python train.py --model="autoregressive pixel model" --dataset="made-up ball-and-stick molecule models" --train_examples=195000 --image_size=20 --horizontal_flip=true --levels_per_channel=6 --vocab_size=217 --arch="transformer_decoder" --width=320 --layers=6 --norm="rmsnorm" --norm_position="pre" --hidden_act="geglu" --mlp_ratio=2 --head_dim=32 --fused_qkv=false --bias="all" --qk_norm=false --parallel_block=false --inner_norm=false --positions="learned" --tie_word_embeddings=false --init="torch_default" --residual_init="none" --optimizer="soap" --beta2=0.95 --learning_rate=0.0012 --beta1=0.95 --shampoo_beta=0.95 --eps=1e-08 --precondition_frequency=32 --max_precond_dim=1024 --one_sided=true --adamw_lr_other_params=0.0028 --max_grad_norm=3.0 --max_steps=24300 --batch_size=96 --epochs=12.0 --lr_schedule="poly" --final_lr_fraction=0.1 --warmup_steps=480 --weight_decay=0.3 --adamw_weight_decay_other_params=0.05
Rows from block 2 of a small autoregressive pixel model, named by matrix and row number. Rows with one number belong to one neuron. Each number is 128 + 32 x the weight over its row's rms, rounded and kept within 0 to 255. All counts start at 0.
After each neuron's rows are labels from the 100 images, of 14976, where the neuron reaches its largest size: "top examples" is what is common among them. Only what is clearly more common there than usual is listed. The data: made-up ball-and-stick molecule models. In brackets: how many of the 100.
# gate: MLP gate (model.blocks.2.mlp.gate.weight, 640x320), inputs 256-319
# fc1: MLP up (model.blocks.2.mlp.fc1.weight, 640x320), inputs 256-319
# fc2: MLP down (model.blocks.2.mlp.fc2.weight, 320x640, transposed), outputs 256-319

gate.630 [152  83 163 108 111 153 103 154 115 155 146 103 118 125 160  86 131 118  86 202 146 128 124 119 127  72 131  93  90  92 125 165 175 147 153 131 114  92 105 117 161 142 127 141 171  73 124 112 199 166  89 164 112  87 116  79 131  53 134 140  87 122 140 125]
fc1.630 [138 169  85  98 167 106 134 157  66 143 105 127 107  89 108 127 140  97 133  29 180  68 152 130  79 154 175 114 140 130 162  78 152 137  93 148 110 103 176 108 116  92 163 116 143 130 120 146  85 130 164 102 159 110 193 119 136  98  82 159 114 193 104  76]
fc2.630 [115 187 176  90 108 144 156 111 108 140  89 152 176 135  93 180  91 167 123 131 102 133 181 154  64 131 136 180  94 157  94 114 111  96 137 201  82 127 116 126 126 176  93 124 202  95  46  90  77 169 154  93 165 144 156 156 117  82 138 140 170 171 111 126]
top examples: balls: twelve (29)

gate.559 [139 160  96 116 138 117 115 105 170 194 146 130 120 110 133 185  90  96 144 143 140 171 121  89 110  64 145 148  57 104 111 143 190 141 149 116  72  67 106 117 145 146 172 140 127 148 179 160 116  90  44 123 131  90  97 133 136 109 114  72 139 134 101 118]
fc1.559 [ 95 177 102 188 136 145 133 170 138  61 107 133 113 173 181 117 152 168 136  72  55 146 179 102 128  57 151 161  79 106 117 103 137  97 131 103 121 142  96  28  82  94  89 124  98 152 135 118 147 152 102  84 104 136  42 122 111 161  90  84 152 117 101 128]
fc2.559 [199 133 161 153  57 131 174 132  93 102 133 149 124 101 118  78 112 171 135 139  94  93 118 132  96 125  45 169 124 104 136  75 137 158 129  99 142 114 142 123 165 105  75 128 112 120 124 129 148 171 103 110 127 140 110  87 181 139 105 131 103 146 120 129]
top examples: balls and sticks (69)

gate.133 [127 103 172 154  98 140  77 103 126 138 164 120 120 142  81 127 138 150 151 116  79 187 142  94 167 147 120 185 124  76 124 126  66 169 115  96 126 134  97 123 169  74 203 123  88 121 117 176 115  80  87 138 128 157 141 167 153 145 123 101 133  74  56 100]
fc1.133 [124 168 124 135 112 156 133 145 127 104 163  99 134 173 111 157 139 126 156 132 131 102 141 110 121 139 124 152 136  63  56 124  99 130  87  68 117 149 117 137 152 127  99 144 176 112 149 144 100 111 170 141 134 133 105 151 130 128  95 100 127  56  97  82]
fc2.133 [157 142 141 132 135  99 118 134  90 149 170 190 144 109 103  74 177 120 100  95 173 138 100 114 132 134 137 193 138 123  96 165 182  80 151  97 185 149  60 123 112  99 159 136 121 126 158 125  84 138 115 129 170 131 175 149 161 108 144  96 145 163  97 143]
top examples: branched (87); small balls on sticks (73); balls: twelve (26)

gate.236 [129 169 119  80  72 114 100 163 130 170 121 107 113 149 204 198 122 129 119 100 128 126 127 161  83 151 119 152 143 119 160 101  77 138 123 184 170 129 140 152 102 175 178 101 157 104  83 163 133 134 147  92 127 123  63 158 139 134 132 119 126 152 186 150]
fc1.236 [ 61 161 111  86  71 111 139 140 137 135  63 105 147 130 126 127 135  95  60 132 141 108 161 168  81 134 105 164  93 165 162 162 163  98 122 132 103 126 128 172 130 166 156  85 174  89  97 176 133 121 121 129 185 161 122 144 146 105 189 139 145 121 124 109]
fc2.236 [165 112 146 170 173  97 113 139 115 163 170 138  79 159 127 141 161 162 176 160  93 166  70 118 154 135 119 107 179 134 112 162 112 156 112 121 151 121 121 119 149 121  85 148 111 184 180 115 153 142 169 113  89  71 113 141  81  91  90  96 112 123 144 125]
top examples: space-filling (100); balls: twelve (26)

gate.88 [137  99 125 157 104 132 151 147 170 152 156 118 140 149  90 102  88  90 120 107 205  81 160  98 121 139 173  89 101 202 121 169 130 149  93 104  98 186 134  97  86  93 137 149 101  82 132 124  77 151 123 149 142 104 195 152 129  72 119  94  72 158 177 120]
fc1.88 [ 84 113 107  94 114 221 185 165 155 119 107 115 151 101 136 117  74  75  94 170  88  73 114 125 134 160 151 157 139 135 140  98  87 146 180 170  98 119 173 171 126 112 100 104 166  72 126  77 104 101 111 103 130 161 184 108 112 136 166  82  77 103  78 170]
fc2.88 [116 154 160 117 158 129 113 118 139 111 126 155 114 128 117 213 165 130  99 111 132 184 123 158 152 144 129 132 109 135 100  61 157 144 128 119  80 113 106 157 165 121 141 146 150 207 134 125  98 168  75 149 163  47 164 112 125 159  78 135 101 108 120  85]
top examples: balls and sticks (63)

gate.404 [157 108 128 113  68  98 135 118 113 131  89  69  99 115 173 130 117 129 133 108 196 114 126 138 145 178 107 166 170 109 107 105 125 156 153 152 109 119 154 134 171 149 139 131 124 140  81 163 150 173 104 128 130 117 105 155  39  68 132 149 170  84 164 137]
fc1.404 [126 192 109 137 147 136 125  98 100 104 141 167 141 114 127  89 130 163 138 115  74 147 146 114 136  36 168 114 135 140 125 144 112  90  90 183 104 123 141  93  94  86  96 123 125 138 135 126 139  66 157 103 120 122  95 130 182 186 103 128  90 187  74 169]
fc2.404 [136  70 105 143 101 188 130 128 121 188 170 121 139 165 137 147  91 163 146 171 133  85 147 133 132  94 145 153 163 112  47 134  76 130  95 154  94  79 127 158 155 138 143 108 111 131 112 181 107 154 115 151 107 117 177 109 149 126 170 138 117  91 156  66]
top examples: yellow ball (67)

gate.497 [126  80 147 120 127 124 124 111 153 112 123 112 137 103 121 202 114 152 120 130 155  67  87 157 115 117 155 177 130  76 134 127 105 152 115  96 117  82 198 133 141 116 112 103  83 111 111 105 122 115 129  77 158 115 163 141  95 103  85 160  66  91 140 128]
fc1.497 [135  73 151  95 117 191 142 179 124 118 149 117 130 169 120 112 129  92 114 131 110 121 130 128 163 113 158 129 147 153  90  69 107 143 120  86 139 141 127  82 155 118  80 154 166 112  84 138  83 127  85 163 130 151 121  78 139 161 169 152 109 172 102  89]
fc2.497 [139 177 136  81 150 140  91 167 107  90  95 118 116 134 134 139 195  55 160  59  85 115 120  86 158 111  85  87 155 189 144  78 141 156 199 108 124 188 131 106 152 125 163 155 160 108 118 106 149 129 120  72 126 138  59  75 154 162 168  63  74 166 141 149]
top examples: dark backdrop (90)

gate.536 [140 103 120 104 157 125  49 146 125 125 191 136  67 125  81 112 132 139 132 199 196 149 112 154 130 114 152 197  91 164 114 165  80 119 156 110 128 144 144 163 129 135 154 163  90  63 121 154 179 161 100  94  28  72 175 100 139 134 131 104 116  53  98 153]
fc1.536 [136 118 166  92 126 163  68 152 125  92 135 183 129 136 162 114 211  98 129 188 108 114 131 143 151 132 133 157 129 140 123 149 100 143 178 144 180  98 173 122 116 163 108 163 129 101 114 140 118 129 140  54  60  94  87  93  73 120 144 109 174 108 166  88]
fc2.536 [109  73 114 128 162 139 120 106 123 153 122 113 137 135 185 169 135 152 131 131 144 102  73 137  74 103  95 133  79 123 124 170  87 152 125 156 165  57 195 125 106 147  99  83 105 114 169 179 118 173 128 105 142 164 108 111 119 118 156  91 171 125  92 132]
top examples: dark backdrop (93); small balls on sticks (82)

gate.631 [132 156 136 110 190 135 155 122 157  65  90 160 103 165 132 148 118 163 102  91 122 156 146 162 165 162 131 177 178 105 200 107  90  95 166 126 171 134  86  78  86 200 105 109 125 151 109 128 111 133 163 121  94 111 146 156 123 189 130 149 109 109 106 134]
fc1.631 [145 135 101 140 104 108 102 165  70 111 160 154  77 132 121 161 151 116 101 122 135 107 131 195 127 101 183 149 110 148 100 138 121 124 160 106 112 181  56 130 113  80 143  90 139 142 137 105  80 130 128 137 105 181 119 140 137 113 120 147 113 184 101 182]
fc2.631 [143  93  94 150 110 153 115 123 132 161 182 160 143 192  89  94 100 178 183  80 103  78 166 145 117 121 174 112  97 120 134 124 155 136 155 103 129  91 105 100 121 146 139 111 146 135  84 101 115 120 129 200 122  98  99 119 142 118 118 153 149 104 177  96]
top examples: space-filling (94); dark backdrop (89)

gate.224 [139 103 133 129 152 159 133  80 141  87 125 101  86 116 160 127  81 137 133 190 116  73 109 104  83 107 108 165 127 117 126 136 140 141 144 176 141 109  95 109 110 148 113 160 163 114 112 119 127  92 120 119 161  92 124 207 122 118  86 148 137  92 107  80]
fc1.224 [163 173 162 118 114 102 160 134 133 164 144 132 150 107 123  96 119 141  69 112 111 120 177  96 156 114 119 106 140 159 143 111 106 109 138  99  93 112 162  96 131 127 147 102  88 158 197 182 107  84 135  75 100 133 105 171 165 149 117 113 125 128  75  96]
fc2.224 [174 157  70 116 108 129 158 137 159 164 153 131 144 141  86 162 117 197  76 117  99 137  51 122  96  98 135 118 140 106 154  92 163 135 143 153  68 142 118 123 133 122 160  83 100  82 136 129  67  79 154 216  36 104 128 117  95 143  73 112 118 113 160 114]
top examples: yellow ball (100); dark backdrop (80); small balls on sticks (68)

gate.397 [113  98 143 148 184 151 134  87 104  77 159  80 152 110 155 107 126 159 157 124 139 166 102  68  82  85 133 163 157 113 128 113 112 122 116 183 152 193 133  97  94 144 136 129 140 140 157 146 122  88 170 103  32 129 138  66 132 139 152 167  85 103  85 122]
fc1.397 [155 184 181 121 147 152 143  91 137 140 157  90 134 179 143 118 140 153 110 104 187 124 116 119 145 143 122 154 125  95 111 136 173 119  91 134 162 115 144 154 118 105 113 110 136 158 148 124 124 203 111 139 139 114 106 132 107 142 171 148 163  83 142  95]
fc2.397 [107 125 125 114 118 131 111 106 153 104 109 220 111 137 106 125 131 128 162 136 189 113 147 133 149 134  86 112 121  76 131 115 113 100 153 127 160 115  68 106 132  73 115 141 187 166 118 117 109 123  74 150 129 110 126 108 106 168  97 180 150  78  59 126]
top examples: purple ball (100); balls and sticks (60)

gate.8 [125 146 110 132  76  34  97 167 105 136 132 111 142 132 139 126 157 112 180 164 196 193 131  73 144 133 141  89 123 119 135 113 164  86 132 129 117 147 136  77 169 117  98 145 102 151 191 115 172 170 150 120 109 148  96 136  90 209 103  90 150 111 134 198]
fc1.8 [112 147 134 111  88  93  89 177 134 102 135 109 129 124  98 202 107  93 166 112 118 129  88 111 104 105 176  89 132 104 116 125 139  89 131 119  92 173 127  92 166 122 129  93 101 121 158  58 173 138  98 151 150 105 159 145 127  75 105 112 188 159 104 105]
fc2.8 [124  81 165 132 250 181 149 114 107 147 106  96 144 166 123  77 145 180 109 182  93  60 137 150 128 136  95 161  96 172 148 174 127 137 164 150 121 101  93 137  95 154  92 167 180 139 108 160 166 169 143  62 144 132 138 127 127 198 187 154  88 116 181 105]
top examples: balls and sticks (63)

gate.512 [167 163 174 101  88 149  92 129 108 126 160 158 176 141  96 185 121 108 145 197  99  70 132 110 113 121 130 117 157 109 143 120 142 191  80 121 111 138 152 134 112 146 132 121 105  82  66 157 159 110 127 108 121 131 100 106  96  79  99 130 163 197  98 162]
fc1.512 [119  76 103  97 112 105 150 134 169  36 162 146 142  77 196 193 139 107 112 112 130 108 131 137 151 124 184  86 125  81 145 134 119 113  98 140 148  95 158 171 130  83 109 114  62 149  94  82 110  68 150 153 104 128  92 141 119 148 131  91 175 140  89 100]
fc2.512 [180 120 159 113  97 122 126 188 149 148 153 107  85 153  91  72 101 120 164 133 102 111  80 160 222 152  99 102 159 138 155 165 162  88 138  98 106 162  75  77 141 167 155 123 152  96 153 123 107 167 169 147 176 109 135 126 107 141 127 181 153 139 140  98]
top examples: small balls on sticks (60)

gate.97 [120  53 141  93  98 146 173  64 144 199 111  79 103 151 183 134  92 162 149 133 144 138 117 173 150 169 140 109 128 157 125 120 140  92  96 128 106 158 151 117 147 130 116 181 122  76 127  70  76 142  49 134 145 141 130 105 127 138 143 190 126 122  91 177]
fc1.97 [ 87 142  90 160 201 118 146 122  93 138 191 114  71 152 138 166  55  52 173  79 141 120 147 145 141 113 157 137 150 117 145  89 112 123 140 115 157  87 140 132 100 137 162 170 139 208  76 126 127  82 149 119 125 116 174 161 132 157 113 119  94 136 165 112]
fc2.97 [109 140 143 137 106 148 144 156 196 102  84 117 167 128 143 143 110 174 103 135 129  50  83 155 124 109 118 113 148  91 118 127 109 150 118 142  70 144 151 132 124 127 136 157 125  70 178 185  67 125  71 139 120 125 119 137  93 158 109 130 148  75 121 178]
top examples: balls and sticks (76); balls: four (32)

gate.379 [150 128 131 119 117 119 127  69 170 138  98 168 112  89 122  79 138 122  78 158 140 149 111 190  97 148 134 129 150 182 132 149 117  47 147 121  95 135  93 106 146 127 140  92 143  90  58  64 101 193 111 121 126 142 106 163 148 139 141 122  88 125 138 153]
fc1.379 [111  55 141 173 120 150 124 141 154 147  98 147  93 186 145 178 125 124 109 183  52 131  75 179 149 180 163 135  99 144 154 116 130 150 160 132 166 136 162 109 137  85 126 117  85 103 209  90 134  50 111  87 107 127 111 140  84  98 139 122 125 137 159 175]
fc2.379 [165 115 139 105 144 145 169 153 121 137 202  93  68 147 127 108 160 115 118  44 173 115 104  72 129 188 153  84 152  70 135  97 126 130 109 142  96  98 161 135 114 164  95 170 158 111  95 118 142 113 175 168 173 201 149 142 114 100  70 134 160 111 186  95]
top examples: balls: twelve (30)

gate.459 [152  91  86 126 170 143 100 135 148 113 178  99 129 160 109 134 142  88 128  96 174 156 129 101 143  99 171 164 146 141 167 125 152 117  77 102 135 137 125 141 124 153 160 134 148 114 114 107 126 137 181  92 146 118 136 140 123 125 125 149 159 131  82  83]
fc1.459 [122 142 189 194 183 154 157 124 122 157 144 118 133 135 162 142 153 128 154  74 134 171 134  94 121 137 143 164 168 116 114 137  86 109 160 183 111 182  79 142 168 125 115 114 116 147  65 120 121  97 141 125  99 131 145  97  73  99  97 126 128 146  79  70]
fc2.459 [127 113  86 136 117 120 193  75  91 151 108 121 106  85 201 146 169 193 148 151 131 125 146 107 142 114 144  98 107 103 155 142  79  86 158 116 135 100 201  88 110 200 137 144 172 146 121 106 117 131 134 120 151  92 119 107  81  83 196  92  74 116 174 192]
top examples: small balls on sticks (90); branched (90); balls: eleven (26)

gate.572 [131 134 133 155 167  66 121 190 129 110 182 113 135 125 161 178 158  97 116 174 138 163  92 101 165  68 110 147 136 146 129 138 177 115 110 190 109 120  90 149 132 137  95 162 142 144 166  82 174  87 173 174 111 103 171 137 190 101 173 116 129 129 124 122]
fc1.572 [114  91 108 102  80 123 116 130 122 129 144 139  77  86  93 135 153 182 173  97 132  95 104 107 105 131 108 133  79 164 114 157  93 119 151 140 180 131 172  92 122 102 162 125  87 102 112 119  75 118 150  81 120 166  74 117  76 112 117 153 134  97 143 122]
fc2.572 [173 115 147  92 153 179 111 151  91 194  54 108 159 112  73  89 117 133 113 154  92  63 125 147 148 160  91 127 136 193  73 114 147 154 180 109 131 154  66 121 114 176  95 136 117 126 104 138 127 155 173  83 131 120 152  66 174 149 138  89 125 151 132  87]
top examples: balls and sticks (65); balls: eleven (26)

gate.1 [ 99 165 144 148 152 166 118 135 116  78 168 143 130 115 149 102 133 134 165 149 154 108 169 122 112  74 146 175 147 134 131  88 112  81 140  85 197 151 106 174 160 183 179  75 178 100 102 138 162 192 138 155 105 111 145  99 178 175 147 156 133 110  91 104]
fc1.1 [ 95 117 182 111 150  87 110 119 141 178  86 129 161 141 125 123 143 174 165 130 126  62 125 181 152 179  97 156  95 117 142 126 105 136 161 117 158  84 123 121 119 122  92 112 134 128 163 137 171 101 131 126 140 135 156 118  51 144 141 122  62  87 160 180]
fc2.1 [135 101  83 106  52 150 130  98 130  97 163 168  86 160 233  93 134 134 156  78 135 123 151 107 132 136 104  97 105 113 117 140  92  97  91 129 102  94  86 145 121 144  72 110 114 112  93 138  88 123 179 169 151 110 120 184 167 109 100 138 201 104 111 145]
top examples: space-filling (79); green ball (66)

gate.548 [101 118 173  93  61 150 120  88 143 158  94 135 202 179 125 110 176 135 113 185 123 116  81 127 169 129  95 128 123 109  95 124 149  99  89 108 165 179 158 138  93 186 101 104 127 152 115 100 125  90 143  59  94 142 146 147 128  98 126 107 121 138  93 136]
fc1.548 [144 144 149  59  93 184 105 130 160 121 128 125 112 151 145 140 104 170 151 149 142 149 132 112 193 181 110 117 126  93  82 112  74  72  79 146 100  80 147 108  83 139 119 115  95 134 187 165  90 156 108  79  75 110 109 168 128 189 116 171 128 193 126 145]
fc2.548 [124 144  88 147 112  79 139 180 115 101 127 107 127 138 176 107 132 144 147 198  77 122 113 109 102 100 113 138 113 145 161 115  73 137 173  72 168 173 116 172 160 123 166 130 208 169  86 118 177 197 116 113  94 141 105 124 100 188 165 101 128 162 171 185]
top examples: small balls on sticks (84); dark backdrop (84)

gate.547 [125 108 156  92 104 134 106 192 145 145 122 117 166 195  71 180 100 127 106 108 126  90  96 106 147 176 177 140 141 103  77 117 148 149 139  68 136 124 122 160 152 167 141 113 144 141 113  95 132  96 131 110 132 143  95 136 189 164 241 116 113 170 125 229]
fc1.547 [ 75 122 102 105 114 148  63 151 131  96 163  97 101 165 170 181 129 133 132 168 117 125 190 104  90 136 127  97  99 149 142 154 131 113 165 152  90 157 142 111  82 111 119 121 119  54  79 158 179  92 117  86 163 162 180 186  69 105 153 142 170 109 144 116]
fc2.547 [107 125 178 126 120 122 116 162 153  89  95  82 104 119 123 169 136 145 132 150 141 149  94 104 142 129  96 159  87 128  97  98 121 126 127 115 164 100 138 166 145 101  84 129 167 192 160 138 121 133  61  95 139 119  48  89 209  88 140  75 112 118 123 135]
top examples: yellow ball (68); balls: twelve (32); balls: eleven (26)

gate.57 [121 108 112  59 118 113 135 149 118 125 135 116 146 172 150  64 128 133 119 156  86 184 166  79 105  97 146 140  83 202 138  99 133 181 155 189 115 105 140 129 132 121 115 128  85  93 100  50 133 134  92 166 121 115 158 121 156 148 137 134 146 128 198 122]
fc1.57 [ 67 150  73 145 148 103 114 172  73 157 106  98 155 166 121  98 124  79 104 134 130 155 104 150  65  84  62 151 112 156 148 185 181  63 136 121  46 130 145 183  83 116 135 148 175 117 134 127 166  88 132 152 100  86 155 137 131 142  78 136 121 116 130 224]
fc2.57 [153 121 153 101 130 184 112 165 104 129 154 137 175 138 176  95  67 147 148  98 166 116 170  89 171 143 124 109 145 117 112 135 102 133  78 160 141 113 124  97 160 130 184 154  74  87 120 138 126 103 113 137 122 141 134 152 106 131 155 115 147 165 151 119]
top examples: space-filling (100); balls: three (33); balls: four (31)

gate.337 [103 156 136 159 152 167 123  81 154 117 128 169 141 138 128 108 165 182 124 158 128 143 179 145 118  55 164 135  71  81 117 134 151  93  57 149 149 101 137  78 107 164  99 109 116 138 141  63 125  82 177 100 173 143 109 162 135 199 108 137 135 123  81 130]
fc1.337 [101 155 121 129 138 165 103  98 143 155 105 148 129  81 177  98 120 130 143  77 120 137 150  59 114  58 152 104 136 125  78  93 122 139 111 131 119 134 142  90  93 131 147 134 133 129 159 105 118  59 161 141 131 149 159 114 185 110 146 105 117 165 107 151]
fc2.337 [136 126 145 106 165 132 132 168 144 126 120 103 145 136 102 139 139 115 107  96 112 135 181 116 107 168 120  84 132 195 180 104 121  85 105 129 162 132 116  93 141 150 175 155 154  97 145 171 173 168 162 161 149 104 107 121 102 175 109 105  57 134  96 149]
top examples: yellow ball (80); space-filling (77); balls: twelve (30)

gate.334 [126 167 173 147 165 136 129  83 178 141 120 150 161 133 119 156 161 136 114 156 176 141 159 184 143 181  96 139 161 155 146 117 115  97 117 173  88 149 137 110 154  96 156 172 198 135 130 101 150 122 127 141 127 108 128 123 147 171 137 127 144 136 129 168]
fc1.334 [126 217  98  93 170 142 195  60 123 100 134 154  69 138 185 129 102 178 102 172  76 104 128 132 148 155 168 219 124  84  96 136 104 133 119  96 142  87 111 177  84 158 104 114 167 149 103 103 142 134 111 143 102  81 127 104 144  85 100 128 113 145  60 120]
fc2.334 [125 144 157 129 138  87 174  87 109 145 128 179 138 114 166 134 109 133 174 129 151 110  86 162 125 141 123 192 108 173 153  90  65 126 105 142 124 160 149 154  95 118 149 131  77 173  72 108 124 139 112 126 157 130  88 149 119 126 146  96 110  82 168 226]
top examples: small balls on sticks (65)

gate.417 [115 132 142 127 146 101 111 111 116 161 163 152 156 159 140 103 114 140 119  84 135  81 174 149 116 108  99 147 201 152 159 140  91 120 130  99 171 104 146 127 110 187 181  93  50  84 129 130 169 109 169 128  71  71 117 106 111 134 143 196 136 177 160 159]
fc1.417 [145 101 149 157 170 162 141 162 138  75 169 172 122 136 109 115 141 149 152 112 180 185 130  71  84 144 166 160 129  91 123 123 100 131  78 208 152 141 101 111 129 106 146 162 115 141 157  98 107 146 126 102 177 118 197 133 127 125 152  90  68 130  68 120]
fc2.417 [114 121  89 120  95 186 187 137 107  87 141 158 125 134 156  47  81 118  99 146 115 115  93 179 129 103 148 135 107 205 134 122 126  99 163  23 159  90 109  83 143 134 108  83 108 126 157 126 121 172 150 107 125 153 120 121 136 159  87 178  94  55 151  73]
top examples: space-filling (87)

gate.524 [134  59  73 114 138 138 203  95  88 131 175 123  94  94 144 137  96 142 131 121 163 145 103 189 128 141 126 191 154  89 131 145 113 174 176  77  83 100 102 108  95 144 112 121  87 117  92 167 122 163 175 145 112  85 145 190 124 182 131 183 156 115 114  90]
fc1.524 [156 127  66 106  92 120  56 114 153  99  94 110 124 109 137 146 129 135 162 167  90  96 160  99 152 113  81 120 108  68  90 114 131  99 127 105 170 161 134 106  72 142 159  90 125 156  84 164 137  95 143 141 174 130 148 147 111 139 191  79  79  63 128 162]
fc2.524 [135 117 190 133 153 128 101  78 125  84 132 152 113 116 110  98 130 150 131  75 120 124 130 154  86 154 179 153 162 113 133 102 191 171  79 108 159 127  85 176 173 142 106 138 109 151  87 131 178 149 117 108 127 120 140  82 164 139 194 144 134 154 121 115]
top examples: dark backdrop (80)

gate.602 [108 115  93 199 169 158  81 130  68  92 160 131 146  83 141  70 127 156 174 155 146 150  82  94 165 106 104 117 117  93 103 159 157 106 143 155 121 106 110 127  83 138 134 118 134 120 128 112 164 121 144 168 123 157 130 103 161 128 102 122 167 142 141 139]
fc1.602 [134  85 139 110 139 148 110 135 128 117 114 120 126  97 155 227 187 141 142 172 134  94 143 174  94 160 159 116 133 109  83  36 132 133 147 126 128  93 161 139 130 111 122 151 141 108 112  85 139 117 144 181 163  78 116 170 110 120  94 170  98 163 134  79]
fc2.602 [ 97 100 162  85 118  76 157  86 132 106 135 161 125 163 135 149  98 122  90 140 110 143 105 156 190 141 149 204 140 115  91 196 139 122 131 101 173 169 164 152  99 133 143 132 132 123 143 164 140 155 146 125 118 142 141 204 135 151  95 149  82 131 135 117]
top examples: dark backdrop (79); small balls on sticks (73)

gate.405 [148  82 163 128  95  94 158 170 163  53  46 107 125 151 118 132  70 120  73 125 191 127 116 147 118  83 146 134 119 168 130 142  59 145 120 104  89 211 165 101 116  87 116 108 131  93 130  68 138  96 139  83 138 117  88 169 139 133  86 162 146  99 120 165]
fc1.405 [115 103 133 130 160 130 181 100  90 135 127 103 116 178 127 145 151 101 160 108 138 140  92 126 144 185 116  85 121  90 176 132  79 102 147 139 104 162 173 175  78  73 100 148 148 174 125 158 145 147 167  84 104 128  66 145 125 117 141 132 165 170 152  69]
fc2.405 [138 108  72 142 150 103 137 141 116  69  51 155 147  93 158  97 120 197 125 151 170 119 174  54  95 139 155 167 113 111 172 147 184  97 164 124  94 125 154 102 155 141 126  90 168  77 102 125 170 116 149  96 135 111 151 144 166  85 101 148 142 185 106 139]
top examples: space-filling (86)

gate.45 [ 82 113 108 178 135 141 197  94 175 124 120 112 134 107 115 108 144 100  73 135 119  88 133 135 176  68 111 183 132 106 192 191 147 183 140 137 202  98 115 177  92 104 146 147 216 154  82 117 110 133 124  95 157 128 167 120 111 150 138 131 170 179 133 127]
fc1.45 [116 137 167 153 140 112  91 124 143 144  93  99  99 100 119 131  84 147  61 104 140  58 146 126 151 200 106 175 214 112 156 124 162 209 191  85 182  79 128 164 139 130  97 156 162 113 100 163 105 144 134 124 135 125 139 179 126 136 106 129 109 159 166 134]
fc2.45 [161  80  85 128 147 125 147 171 179 159 116 141 188 175  89 177  70 150 134  76 118 120  65 158 120  91 111 123 156  99 112  81 155 114 167 177  39 106  73 127 124 134 124  93  83  84 143 184 126 129 135 179  72  91 107 124 112 152  48 191 203 128 129 143]
top examples: yellow ball (80); small balls on sticks (70)

gate.66 [162 110  94 213 107 141  97 158 193 126  60 159 166 121  88 161 148 179  94 119 142  72  90 117 116 143 184 177  96  67 160 128 129 176  72 180 136 104 148 138 143 121 126 121 112 104 144 124 115  71  85 134 108 170 140  96 133 108 138 125 117 103 150 117]
fc1.66 [117 106  93 144 108 130 189 163 134  82 132 112 155 120 116 114 171 110 143 149 139 148 120 140 122 127 122 115  92 191 162 123 118 162 129 148 138 152 137 110 163 159 138 158 135  68 111 133 157 182 151  83 126 117  87 157 118 140  89 146 150 122 151  93]
fc2.66 [ 72 171  94 140 163 128 154 213 117 141 107  95 121 161 105 147 117 160 127 211 131 112 184 134 141 135 132  44 158 103 105 150 212 156 118 122 152  86 104 166  93  96  70 132 109 164 176 124 101 132  86 103  94 139 136 110 148 137 136 127  69  78 163 141]
top examples: balls: twelve (38)

gate.100 [ 62 138 103 162 113 111 171 116 108 158 162 150 152 129  88 156  78 141 107 136 153 127 108 205  94 127 154  94 148 142 125 191 140 151 195  82  88 121 156 143 174 133 148  80 171 146 104  71 158  78 125 151  66 105 172 105 140 147 162 107 139 139 122 164]
fc1.100 [116 154 133 125  79 133 126  77 125 127 148 115 131 124 148 165 105 172 162 103 106 184 103 118  94  47 127 163 148 113 134 161  65 123 119 131 156  91 136  97 121 124  71  86 106 119 118 118 165 137 136 111 165 133 153 139 120 105 113 177 152 119 103  76]
fc2.100 [163  84 152 167 144 141 166 114 117 108 201 147 121 152 134 109  85 128  98 109 175 102  67 173 167 141  79  99 162 157 175 121 125 129 150 114 108 141 161 128 160 159 159 210 121  85 193 179 147 203 134 140 122 148 142 101 142 104 105  95 176  48 190 152]
top examples: dark backdrop (77)

gate.374 [117  97  59 152  89  89 141 121 144 188  93 118 119 117 135 154  83  99 120 148 150 179 120 164  81 118  88 175 159 125 147  80 107 126 123 134  99 182 162  92 142 107 142 109 179 137 100 178  79 162 110 195 164 134  48 164 159 153 129 117 125 122 103  83]
fc1.374 [156 139 155 155 117 132 124 160  87  50 168 109 177 136 136 138 142 130  95 113 130 112 211  57 141 152 105 112 188 113 148 136 195 128 181 114 142 100 121 123 130 161  95 124  98 111  66  76 181 127 150 134 110  70 187 121  83 174 169 164  84 137  73 145]
fc2.374 [103  94 153 158 110 139 135 212 107 124 132 133 134 117 123 188 126 127  61 115 131 127 140 166 138 156 140 134 146 119 130  98 109 118 116  73 150 116 119 130 119 154 109 154 115 115 153 111 139  99 160 126 140 123  82 141 103 101  70  81 107  76 119  89]
top examples: balls: twelve (27)